Rows from block 10 of a small self-supervised image encoder, named by matrix and row number. Rows with one number belong to one channel. Each number is 50 + 15 x the weight over its row's rms, rounded and kept within 0 to 99. All counts start at 0. After the name is the row's rms in percent of the matrix's.
After each channel's rows are labels from the 100 images, of 14848, where the channel reaches its highest value: "peak on" is the class under the peak. Only what is clearly more common there than usual is listed. The data: analogue clock faces.
# sq0: squeeze pointwise conv (model.blocks.10.sq.0.weight, 72x160x1x1), inputs 0-79
# e10: expand pointwise conv (model.blocks.10.e1.0.weight, 144x72x1x1, transposed), outputs 0-71
# e30: expand 3x3 conv (model.blocks.10.e3.0.weight, 144x72x3x3, transposed, each kernel summed), outputs 0-71

sq0.10 120:44 46 53 64 49 63 52 56 66 62 52 34 51 49 72 39 36 69 41 57 63 26 35 59 77 08 29 79 62 84 53 74 62 29 42 36 44 62 76 78 40 57 52 39 57 45 54 57 39 82 24 67 50 41 50 59 54 56 60 24 41 57 30 47 72 42 38 36 24 57 53 61 41 79 55 31 60 44 55 72
e10.10 090:64 54 47 57 37 74 58 44 78 59 76 52 57 44 52 68 73 68 52 46 60 59 45 73 96 20 60 51 44 40 56 76 67 41 84 54 58 42 00 74 80 63 57 42 54 39 66 66 51 27 50 52 72 31 36 36 31 46 48 40 38 31 60 64 33 63 37 42 52 49 49 58
e30.10 105:42 43 42 49 58 22 57 60 28 44 43 52 42 35 55 31 49 54 46 60 43 50 93 77 72 79 60 59 57 67 46 41 30 46 29 55 77 43 52 48 49 29 49 52 57 70 42 51 99 42 66 73 55 46 35 23 64 39 62 65 61 62 55 75 50 53 48 38 55 25 64 46
peak on: backdrop

sq0.24 111:45 54 50 07 60 47 48 44 52 58 50 60 52 51 36 67 25 43 36 50 48 63 59 57 60 45 24 68 51 68 43 33 44 52 46 46 61 21 70 15 53 41 64 69 33 43 40 41 67 79 49 62 43 24 64 87 48 47 47 62 48 67 38 25 17 48 70 73 29 34 39 58 32 74 49 50 17 72 44 61
e10.24 105:72 44 65 63 57 71 56 54 48 53 51 75 62 84 44 60 41 48 41 35 48 84 53 36 49 52 47 79 39 44 64 68 79 44 54 58 41 41 72 25 52 69 47 49 65 59 50 83 83 69 42 49 64 34 42 65 57 40 42 58 79 47 50 63 49 42 59 37 38 82 48 52
e30.24 088:42 62 36 63 18 52 66 31 22 59 60 49 23 38 42 39 38 50 44 48 56 39 61 36 22 56 59 45 43 79 99 42 68 60 72 50 51 30 37 36 46 66 30 54 68 35 67 74 99 59 65 43 54 61 57 52 68 44 43 36 47 45 63 69 67 36 45 61 40 73 67 51
peak on: face

sq0.56 096:65 62 59 63 58 29 40 22 64 19 52 44 63 34 55 41 72 62 58 52 55 25 46 70 43 52 69 73 63 34 39 45 62 60 26 53 12 55 59 93 43 57 27 55 50 29 37 66 59 12 63 73 55 41 42 23 57 35 40 21 46 75 57 33 54 42 53 67 43 73 56 44 38 28 26 64 57 56 24 53
e10.56 077:60 40 61 48 86 50 43 46 75 46 42 49 28 55 37 64 22 47 52 46 58 29 55 46 54 38 37 59 59 60 78 59 30 55 54 28 51 40 51 55 30 44 65 34 99 49 44 58 43 46 20 37 75 64 62 50 42 61 47 39 57 40 43 38 49 77 46 31 70 69 27 19
e30.56 100:40 44 39 56 39 46 62 43 42 46 40 50 43 37 48 44 49 31 67 55 64 67 43 51 64 43 65 34 69 84 59 07 02 25 21 62 90 31 48 54 52 76 33 29 48 28 66 56 83 54 43 63 54 40 35 88 40 44 46 26 38 34 41 56 37 43 49 46 42 68 42 35
peak on: face

sq0.64 100:19 41 59 72 64 34 48 30 99 68 55 48 60 45 52 38 47 42 51 57 88 65 40 57 52 00 65 64 46 58 44 43 56 38 68 61 34 45 85 81 64 47 47 70 48 13 27 50 67 47 61 49 20 54 48 37 58 66 47 62 23 54 38 74 32 32 54 60 27 78 39 67 41 60 45 53 91 54 54 48
e10.64 105:66 71 21 46 47 50 43 40 68 54 51 46 38 40 75 41 99 45 43 33 53 10 62 61 60 43 51 56 46 37 33 84 50 41 72 63 57 26 72 40 54 41 42 59 51 26 57 76 65 51 48 22 64 64 61 57 52 58 51 24 67 49 40 55 35 55 44 25 42 47 78 75
e30.64 110:21 41 33 56 43 50 55 56 40 37 21 47 60 35 47 40 22 53 63 41 28 50 59 81 83 29 63 58 41 59 43 44 42 37 42 54 38 48 71 19 55 32 49 51 28 55 31 35 81 37 53 40 57 71 42 57 42 39 54 41 67 27 56 36 62 69 42 62 73 40 47 48
peak on: backdrop

sq0.3 134:71 34 77 63 56 41 69 36 58 85 29 26 44 66 61 43 56 26 26 74 71 47 41 53 57 55 66 58 20 74 25 58 74 39 56 68 61 39 60 74 68 44 33 12 79 45 40 70 54 54 44 51 45 55 73 60 76 69 32 71 35 43 61 54 49 57 62 43 43 73 65 47 37 68 73 54 52 19 40 42
e10.3 067:56 45 38 48 62 68 33 37 71 57 59 63 51 40 50 72 55 43 43 21 57 65 52 33 48 49 58 42 65 41 65 82 84 36 37 43 37 32 34 35 54 48 58 21 76 42 50 86 74 36 54 29 59 31 45 65 35 40 36 21 55 55 41 62 39 68 45 51 29 53 38 63
e30.3 112:41 43 43 35 53 44 52 37 43 53 45 46 38 42 60 44 40 44 50 56 74 35 77 51 48 92 52 46 59 87 74 41 33 42 43 51 99 35 45 44 47 68 49 48 66 51 57 62 99 47 40 68 53 79 33 62 63 45 44 42 50 47 50 73 58 55 48 57 43 50 51 42
peak on: backdrop

sq0.30 096:42 48 47 68 48 49 59 53 55 45 57 33 49 55 38 56 39 55 41 47 46 37 45 48 70 64 18 72 53 90 46 36 40 45 35 19 40 65 74 47 60 50 63 43 32 61 60 56 23 71 26 51 48 54 60 53 41 66 70 24 67 40 44 43 78 60 24 47 51 52 59 37 27 62 70 42 41 47 28 83
e10.30 099:46 45 57 49 49 48 61 57 43 41 93 51 46 46 22 64 46 66 56 53 24 68 45 55 70 25 72 48 45 60 45 52 70 68 44 43 80 59 13 61 62 63 65 39 77 66 68 53 59 21 36 53 65 34 47 49 51 44 61 32 33 07 63 57 58 42 44 00 58 54 51 53
e30.30 102:20 59 45 48 65 35 51 72 44 90 40 56 61 56 67 50 60 52 38 64 44 68 42 72 64 38 57 75 34 53 50 48 34 40 18 48 65 49 53 73 32 50 40 31 53 58 66 57 41 53 43 54 56 28 44 49 54 55 67 73 55 14 68 42 44 31 48 27 23 68 40 61
peak on: face

sq0.53 085:91 52 40 46 28 47 45 43 55 45 27 40 47 43 21 47 50 46 49 37 50 51 32 64 74 58 22 73 57 60 59 32 34 38 61 56 47 43 46 42 64 63 55 36 50 80 48 44 42 64 38 44 57 36 65 27 31 36 48 50 37 53 64 51 82 61 39 72 54 44 44 59 66 39 73 30 48 42 50 68
e10.53 112:35 28 76 64 55 20 35 40 61 61 72 72 50 41 43 39 50 33 54 72 23 53 44 41 28 33 52 47 39 46 40 47 76 40 33 62 64 63 27 53 22 56 50 58 59 36 69 34 52 37 47 71 47 54 63 32 51 29 52 42 43 42 25 57 49 45 53 27 47 52 57 59
e30.53 097:55 59 38 27 65 62 56 64 43 76 59 63 47 70 51 71 48 30 68 69 49 63 33 48 41 51 40 82 36 50 46 64 40 44 46 38 40 63 62 59 66 42 42 47 43 65 62 50 00 53 74 58 45 46 31 49 24 48 53 70 54 65 43 62 32 18 70 41 27 36 63 60
peak on: face

sq0.28 140:62 29 83 36 63 66 44 44 68 69 40 60 31 63 65 42 67 47 48 79 59 35 42 89 53 40 66 37 39 69 33 42 78 31 62 50 58 40 79 51 57 48 28 50 83 57 33 78 43 52 49 53 24 58 68 38 76 48 22 56 32 42 58 63 58 44 59 56 39 35 64 41 37 42 60 60 50 44 74 55
e10.28 072:65 45 35 34 57 79 40 36 53 31 36 59 46 41 58 71 48 53 34 34 51 55 37 48 57 30 66 33 46 17 83 56 75 43 49 30 29 40 43 50 68 65 47 28 62 52 22 75 76 42 48 40 50 37 45 57 39 58 30 27 54 32 41 83 37 52 39 55 35 47 38 50
e30.28 120:45 37 45 40 45 43 54 36 40 56 47 44 42 45 55 44 48 45 52 57 68 35 69 47 46 95 53 45 53 90 74 40 30 50 49 42 99 27 41 49 51 70 40 45 69 44 56 71 99 54 31 67 52 76 36 67 65 40 48 38 49 47 52 75 63 51 46 53 41 54 50 47
peak on: backdrop

sq0.40 097:48 53 43 17 25 54 50 22 45 74 51 42 67 48 57 59 30 52 51 45 54 90 56 71 56 61 32 51 29 50 58 15 46 37 39 37 65 43 60 18 56 29 59 57 39 51 28 35 56 58 36 57 43 29 69 79 39 48 29 84 43 62 75 38 18 62 53 66 43 26 41 51 45 63 41 50 37 65 50 48
e10.40 101:52 53 69 57 62 32 60 39 45 44 38 39 44 62 63 07 65 61 44 52 61 67 55 75 47 68 54 66 53 50 78 75 41 28 51 61 16 56 57 31 68 64 65 57 66 58 75 37 45 54 64 57 59 58 77 36 50 55 49 75 99 57 49 38 68 44 46 52 32 79 74 59
e30.40 111:84 75 35 49 57 53 52 66 52 54 49 31 47 58 47 59 28 58 58 39 69 40 39 56 40 28 61 38 18 20 39 68 71 56 52 45 20 52 60 26 28 51 40 63 38 41 24 30 26 55 67 17 37 57 49 34 36 64 50 59 51 49 61 33 48 45 37 49 47 23 61 66
peak on: face

sq0.49 089:41 59 37 40 57 44 43 44 45 22 32 47 59 65 39 73 43 57 48 33 55 67 41 42 29 70 35 40 38 20 66 40 39 48 41 52 35 45 47 47 49 35 64 48 51 51 59 32 25 52 56 34 56 37 36 61 33 56 53 81 39 68 58 40 57 29 45 54 68 55 42 42 71 27 58 38 57 50 42 55
e10.49 108:44 23 62 69 55 43 80 32 50 52 69 53 63 42 60 32 23 79 55 38 82 59 29 84 47 47 26 58 64 59 53 56 33 57 17 74 29 30 35 72 20 38 45 67 53 60 52 42 46 48 52 39 29 22 47 56 55 24 54 44 55 55 67 53 40 55 31 65 43 34 50 21
e30.49 089:84 43 59 59 36 60 60 46 41 43 35 37 52 43 67 68 64 36 50 43 63 54 21 54 55 37 53 57 57 37 51 54 38 47 57 20 45 36 51 56 54 63 44 41 69 58 41 37 00 45 51 30 23 53 67 56 39 72 40 43 59 67 48 31 48 65 44 40 27 18 55 69
peak on: face

sq0.59 075:24 68 25 55 77 41 41 58 53 55 57 40 57 45 33 81 61 39 56 35 57 43 41 54 54 45 49 28 55 70 63 35 29 51 66 33 44 28 38 29 60 38 60 50 48 48 48 37 60 58 66 42 75 51 47 30 28 49 51 41 55 38 56 67 47 56 54 63 31 40 48 99 39 30 52 38 34 16 49 26
e10.59 117:63 60 55 58 30 45 48 39 61 54 40 52 47 55 64 28 44 52 48 58 48 58 54 44 43 54 71 48 76 53 54 51 35 39 42 57 67 37 51 60 47 33 45 77 67 68 41 32 36 65 59 32 50 36 52 29 45 45 78 49 73 21 54 38 54 10 64 42 44 28 62 74
e30.59 081:44 58 54 39 54 63 45 75 58 52 58 54 56 40 43 30 55 51 59 54 02 64 29 57 57 27 63 53 34 50 46 65 64 60 46 62 10 54 41 66 15 53 32 53 40 61 62 44 06 57 69 39 56 53 67 65 28 51 40 62 53 53 67 64 36 22 54 48 47 38 28 66
peak on: face

sq0.7 112:65 46 61 18 49 61 73 35 25 35 36 59 31 50 50 41 84 34 32 50 18 42 60 59 67 98 41 75 44 45 56 42 62 54 46 43 48 55 43 40 52 45 48 68 58 37 45 60 38 50 50 50 65 53 58 66 48 72 44 38 43 56 55 37 60 38 55 29 71 65 97 21 26 55 66 99 33 58 40 48
e10.7 098:13 47 72 43 66 50 41 56 34 34 45 40 39 51 27 59 33 47 42 49 37 58 50 41 58 39 48 31 63 52 85 44 47 54 25 31 41 28 56 54 42 60 24 29 59 57 49 43 49 48 40 48 57 44 30 90 69 41 55 68 43 26 68 66 67 52 58 40 46 51 53 43
e30.7 075:51 53 56 51 38 46 60 28 48 29 66 44 51 55 56 48 41 55 30 61 33 70 50 56 60 52 60 48 36 80 40 11 31 57 65 84 84 56 50 39 36 46 51 29 51 32 77 39 88 61 35 60 56 31 31 79 85 49 35 48 31 19 47 60 38 44 49 48 38 82 48 41
peak on: face

sq0.19 100:81 43 57 45 37 39 54 30 72 43 40 59 53 48 68 21 42 58 51 46 42 42 54 54 38 65 58 77 53 49 28 59 53 42 02 69 30 74 59 86 37 62 35 14 62 20 45 60 25 22 64 61 36 20 41 56 64 63 46 40 45 65 62 26 25 49 36 28 47 70 56 17 57 41 28 52 58 47 18 56
e10.19 073:24 59 62 41 47 54 47 26 39 66 41 53 37 50 54 61 36 54 43 37 23 55 52 57 47 26 52 49 51 48 41 53 40 37 57 49 41 53 50 29 60 38 64 52 94 39 67 66 72 34 42 58 79 77 51 44 34 51 38 35 48 60 33 58 56 93 42 43 55 69 46 39
e30.19 100:60 49 34 51 51 42 53 48 40 69 39 44 23 45 57 55 43 44 43 55 97 38 70 57 42 82 39 37 61 79 95 18 29 34 39 30 89 36 44 44 56 59 42 48 49 33 42 70 97 50 37 55 44 59 32 70 68 46 37 46 43 51 38 54 70 82 44 43 55 70 58 49
peak on: face

sq0.48 076:52 71 29 39 62 36 45 73 40 42 49 67 57 44 53 53 37 46 43 28 56 45 43 69 53 50 33 40 64 27 57 49 21 62 36 40 65 50 44 31 47 55 72 49 46 54 45 28 57 30 54 47 24 27 28 81 21 59 70 31 42 45 24 45 40 33 80 37 48 12 50 55 61 53 33 49 46 51 23 62
e10.48 104:47 42 38 49 62 34 68 68 53 60 62 49 56 59 55 33 37 25 75 50 75 70 49 51 52 54 22 63 64 52 51 36 24 49 77 53 46 69 57 54 20 52 41 44 27 51 38 49 39 55 64 57 45 21 34 70 52 49 43 64 49 73 59 34 68 59 71 67 62 75 48 26
e30.48 082:54 53 52 57 69 56 19 47 45 57 49 17 42 50 47 80 48 51 59 46 67 41 52 49 41 50 35 41 65 00 76 72 71 61 52 45 52 60 39 26 84 79 58 50 53 45 31 51 20 51 40 24 28 36 43 51 18 57 51 52 62 47 34 48 68 32 30 49 49 38 50 51
peak on: face

sq0.2 088:70 64 43 49 49 52 24 67 40 32 39 63 67 32 37 67 46 42 46 40 55 40 53 42 37 49 35 87 51 35 56 30 48 57 20 46 49 41 83 41 54 44 76 37 41 28 44 47 37 30 50 26 45 42 57 59 36 67 56 65 63 28 54 51 22 47 45 55 49 46 64 42 40 56 55 52 55 82 38 72
e10.2 108:52 30 62 81 45 41 53 36 25 53 37 79 59 46 28 53 35 52 64 49 37 68 60 52 50 14 34 46 26 73 35 53 53 62 32 87 50 43 44 43 52 48 49 50 50 58 56 41 35 48 47 68 40 46 54 48 39 50 44 65 48 39 67 33 66 47 63 65 46 57 52 44
e30.2 085:88 55 36 65 51 46 48 66 44 71 59 44 46 35 53 48 47 51 54 63 88 29 30 50 45 25 68 66 45 45 72 58 55 64 33 27 21 44 38 56 43 81 54 40 70 48 51 54 00 54 31 70 37 51 52 69 43 51 74 68 55 40 48 32 39 40 57 47 45 74 66 67
peak on: face

sq0.27 096:61 49 46 46 36 58 45 43 40 48 46 61 53 49 56 40 61 13 42 46 64 41 36 69 54 52 42 89 47 57 60 70 45 40 57 73 48 59 74 45 61 56 47 66 57 52 60 50 16 41 16 64 38 38 52 56 47 58 60 51 34 58 53 38 52 22 12 81 67 82 39 40 68 67 55 55 56 56 69 42
e10.27 108:25 52 69 42 42 22 52 22 37 29 47 85 64 36 58 46 71 61 63 53 23 28 49 84 39 46 35 49 52 69 45 56 67 66 53 46 60 61 48 78 61 69 39 62 32 54 51 62 63 24 35 77 64 72 63 83 60 57 36 42 39 50 49 43 30 55 73 37 59 29 47 51
e30.27 104:63 25 52 55 39 54 76 32 64 46 44 68 73 64 22 63 67 49 49 44 36 67 42 60 65 05 59 79 58 27 31 25 48 51 37 42 38 71 55 61 45 40 68 37 59 61 43 44 10 56 43 65 47 29 21 43 63 40 35 40 31 72 31 29 37 59 70 30 61 66 56 49
peak on: face

sq0.17 089:22 49 41 75 51 53 49 69 65 54 50 33 55 39 61 48 49 58 48 40 44 41 48 59 42 46 44 32 65 56 51 43 38 69 58 30 52 55 49 51 48 48 43 37 29 44 55 41 78 38 36 46 57 57 69 37 38 46 50 31 42 65 37 61 62 62 99 37 44 43 76 66 33 47 44 57 47 37 20 52
e10.17 104:51 58 41 57 32 53 41 64 71 70 58 22 34 34 49 67 67 41 47 59 42 31 56 34 61 56 61 40 69 47 61 50 48 55 52 34 42 40 32 54 64 20 47 47 23 66 37 57 64 56 63 35 38 37 42 46 56 35 67 66 45 33 47 71 44 29 36 37 40 75 59 35
e30.17 113:40 55 55 73 66 49 28 61 45 56 51 47 45 40 54 41 35 54 50 53 29 58 47 56 58 60 73 29 22 29 45 46 87 63 60 93 19 67 57 20 27 42 89 60 46 47 41 14 49 38 49 27 39 23 59 53 29 50 44 62 42 21 43 32 50 34 51 46 52 59 28 36
peak on: face

sq0.20 081:29 57 32 62 35 16 51 56 21 68 60 56 57 30 47 64 39 47 34 34 46 78 59 56 63 65 35 43 49 55 74 38 32 42 65 53 46 49 48 21 40 48 53 53 39 62 40 24 66 43 38 39 34 35 48 57 28 46 68 42 34 53 55 40 32 50 35 61 65 40 33 53 68 70 52 68 42 38 48 54
e10.20 105:54 40 64 40 57 43 66 57 56 33 54 34 53 75 61 34 37 65 77 50 45 48 38 42 65 77 61 71 66 35 64 61 39 71 50 52 44 52 36 46 33 64 40 57 22 67 57 40 43 24 52 67 44 66 41 57 62 28 49 80 49 48 57 24 49 42 67 34 49 33 75 46
e30.20 102:32 50 62 64 48 69 50 40 57 49 40 65 64 81 25 64 53 53 64 52 14 74 22 53 57 28 14 59 45 17 25 37 50 55 59 51 40 55 38 62 60 42 37 38 31 40 53 45 05 60 53 25 51 23 65 48 30 57 41 47 57 41 52 40 54 32 49 36 36 54 37 48
peak on: face

sq0.66 105:41 48 59 33 22 64 49 29 65 61 38 72 56 49 65 36 16 71 53 52 54 67 74 52 52 25 24 76 35 59 57 44 58 35 35 50 46 52 74 31 49 59 70 32 60 48 43 59 59 51 47 74 19 37 68 99 49 31 43 46 37 75 25 39 34 46 54 47 42 17 28 37 58 81 40 18 50 57 36 58
e10.66 103:32 37 47 35 79 62 49 61 38 51 45 30 61 75 58 39 64 40 46 26 45 58 48 52 67 20 63 92 21 47 57 42 45 45 78 55 26 58 55 39 72 81 53 37 40 45 46 68 62 61 39 58 49 53 65 50 59 56 24 62 61 69 47 53 67 67 50 46 41 78 58 58
e30.66 100:75 58 45 49 40 39 45 66 51 50 58 28 59 42 57 65 42 56 50 36 69 42 59 62 53 56 42 09 38 62 44 57 38 46 53 43 68 23 64 42 57 39 29 66 45 50 46 55 92 47 62 50 60 69 44 52 66 59 85 47 73 49 46 52 69 81 35 57 47 59 72 49
peak on: face

sq0.61 105:51 60 55 56 39 88 55 63 60 67 39 68 42 47 64 48 35 59 29 54 53 26 54 56 51 51 28 98 62 60 42 86 48 35 43 54 53 39 41 47 74 43 65 15 51 49 68 50 43 42 47 55 46 52 69 60 57 56 65 40 74 39 50 50 33 42 46 02 32 58 50 46 79 64 47 36 60 49 30 26
e10.61 089:43 45 56 50 33 41 58 54 27 62 46 76 53 42 42 65 51 44 51 34 34 45 48 44 58 46 61 42 41 56 38 17 44 50 48 44 41 57 58 36 99 47 54 38 59 42 46 84 79 71 49 58 55 48 33 48 45 37 23 49 28 67 44 91 38 56 36 39 53 54 35 31
e30.61 119:62 64 43 45 45 47 48 61 52 64 68 47 51 34 85 51 39 29 48 46 97 23 69 23 17 67 33 38 51 63 69 44 45 48 51 45 58 53 49 48 42 37 51 63 54 44 52 63 94 31 53 66 33 51 32 52 70 49 42 64 42 57 29 59 39 79 59 72 44 66 66 55
peak on: backdrop